Weights of a small spectrogram enhancement model: activation silu, trained on synthetic speech, music and everyday sounds put through simulated rooms and audio effects.
Rows from block 9 of a small spectrogram enhancement model, named by matrix and row number. Each number is 128 + 32 x the weight over its row's rms, rounded and kept within 0 to 255. All counts start at 0. Numbers have three digits each.
After each channel's rows are labels from the 100 clips, of 14976, where the channel reaches its highest value: "responds to" is what is common among them; "band" is the frequency band that holds the peak. Only what is clearly more common there than usual is listed. The data: synthetic speech, music and everyday sounds put through simulated rooms and audio effects.
# conv: 3x3 conv (model.decb.0.1.conv.weight, 128x128x3x3, standardized in use, each kernel summed), inputs 64-127

conv.14:156117123101100167127124121100139136087121126085167138166111145163142130145167085153162140156159109134107076156178078114133156169123055118170191129104155139124062130088139118120128110133124119
responds to: band; reversed
band: 4000 to 8000 Hz

conv.57:106090094149129131151170096159114087025153133178137112136092126135109155125116177167130129151127157118132107139151118153116167113141113174136153195087133106157159076128081100093119120163124146
responds to: long reverberation; wah
band: 1000 to 2000 Hz; 500 to 1000 Hz

conv.126:144190120133160114124157200156141142127143176183151121112132107190151128152157125127127125171138111117137124108098142156127164142122082166075092093150129091102105123141159198204139125170070122
responds to: drums
band: 500 to 1000 Hz

conv.53:103144095105095086102147129160105073150138120134131116108174127192122106150137116117124117158162137164107121123103147148137122155121081123152115132146089113163134105116097191195087125107041061
responds to: drums
band: 500 to 1000 Hz

conv.29:141169074155147154087134028144148097080158132152102110164085081169107138109186143170107138127142133153138114122183140121146121113141157146151180134104146155164071058124130186170102130110091126
responds to: band; distortion; dropouts
band: 250 to 500 Hz

conv.107:146115135110112123121099077115081146103178109062187131122182165128131140136133126155140102082128174166157161067199160114146180081142163173174174135108121105123146103093106162164068094136116113
responds to: band; bit reduction; long reverberation
band: 4000 to 8000 Hz

conv.94:174142127149142151141116106136136125091078155131152122121052147131129100161104090146133134117152105143124174112172122184166148086127064125151148117126143140121002104112141128129145135087136141
responds to: band; bit reduction; distortion
band: 4000 to 8000 Hz

conv.25:106130130154087136125072079080113140105128142161100123166129139157190163128165095152182118101170163171157165147186162143141142126175107111171163053087091156100042127156160146151164138167114124
responds to: band; bit reduction
band: 4000 to 8000 Hz

conv.67:122147134123162114116094124129106163106109135065143116112120105157125113070142130119143126154046157162177129139089149143206143131127112156132110114116089116112151159152095180187169122146131124
responds to: long reverberation; reverberation time: 1.2 to 2.4 s; speech
band: 500 to 1000 Hz

conv.95:109150085144111094126096055111058162086060090143141092115160128181119136145165156139162121153179139173141180149121130128143105145098108185170165155142177114145109144130086172176161178131124155
responds to: drums
band: 1000 to 2000 Hz; 500 to 1000 Hz

conv.82:124131141148136149146126196109132074133188148152175168087124150165135152091166130087172146167137124188105144127071102174130141128128140130115129055129194112196123125139187174183150143150137128
responds to: drums; reversed
band: 1000 to 2000 Hz

conv.75:081111105108112062106155145117156112083120108110129115136105109117110152119133105113117137083107126078132101140148138149154102153148186156147140108110101170169112178178087103106091105152040148
responds to: drums
band: 1000 to 2000 Hz; 500 to 1000 Hz

conv.122:118144110151097129113074151043143079150151103064115142103092111108126121101146109067140139144065143154154124140209139150142122153152197067110146120104181135158143089165139111100128090118100200
responds to: band
band: 250 to 500 Hz

conv.36:133157126165118157126109170176108111166138124174155063097131095146125089141122094112143100196150142211114145192211119139169146218164165135120150077174109120187118117179124125124158185147065095
responds to: drums; reversed
band: 0 to 250 Hz

conv.91:138129133143140152157143129105182128126150182120156144165132120127134104133139133140170171148115102194138139164160091142151111096077162169148135146167188130156105162138135171165126163157128101
responds to: long reverberation; drums; reverberation time: 1.2 to 2.4 s
band: 1000 to 2000 Hz

conv.85:133095115132138169141104109139119111095086081105135126157113163153134160193206164118207130192146052122096117145096132176107093107137109109083140144121149152133059168073115146151132145135151118
responds to: band; telephone band
band: 4000 to 8000 Hz

conv.56:149181133107123122108131139072133112130088133142145142054127135194131101135163100149133147046141118103142122132152108088121132102076146099128142137143170115116152109172137228212139142111136163
responds to: band; number of effects: 0
band: 2000 to 4000 Hz

conv.88:132101117103139184122090091148107104117129103123133071140074200116151174163120162163119156128133067154095112106128107240142103086151126123093156167099109112110067118118071106106123179121122094
responds to: band; telephone band
band: 4000 to 8000 Hz

conv.8:189150110077160140171135089164199136148193192175131197116172100105155185138106098091074116139130137133150110130165122132135150146133114199146124111140131100143146132149088140143083122124117076
responds to: band; telephone band
band: 0 to 250 Hz

conv.76:116103147091105103107154144106149096115135136103150136130081125107087165154104110153082142043112085083114071135158092138154143164137192142106122122126080193110158170123072093091086103158079163
responds to: drums
band: 0 to 250 Hz

conv.63:141136096147171124109138091063162157074112123151130100141129114180135168136112148132043130151118167158147127115182140148187159153131166218128116173101153128165116132078156160144098130130138176
responds to: band
band: 1000 to 2000 Hz; 500 to 1000 Hz

conv.48:122123103170124144161102134077135083157102125091136099126147121143153128136136088087122124178102162136131144138194146121203175193143173168127131102163174142158137070131156094092142107086126214
responds to: band; reversed
band: 0 to 250 Hz

conv.123:172171127116163158178104159085148162157144170161138122155143123174131119136170136114198160122132153132071098142106145127167089096182133145080111121135154121089082150173087152152143081157150157
responds to: drums
band: 0 to 250 Hz

conv.6:100117122129093136088112116088124138000130121146159062166085087184101078122148061186125119099148088131124118124137096148130160149086048100178169114161185107147044143139111150131119118118117178
responds to: drums
band: 500 to 1000 Hz

conv.118:118151172152144074129135167110125116109115148158194154103143135159104095170156060133207148063118119100156133065141094153155169153116096155137161164129147118065104113137091149159122163135105220
responds to: band; dropouts
band: 1000 to 2000 Hz

conv.49:118105110092113163154178117197137072109142164236145123114111174109160152140130121084155131169117126116099106172098119148133110168174074154096149169104111070110136154053107095097059088130132139
responds to: band
band: 2000 to 4000 Hz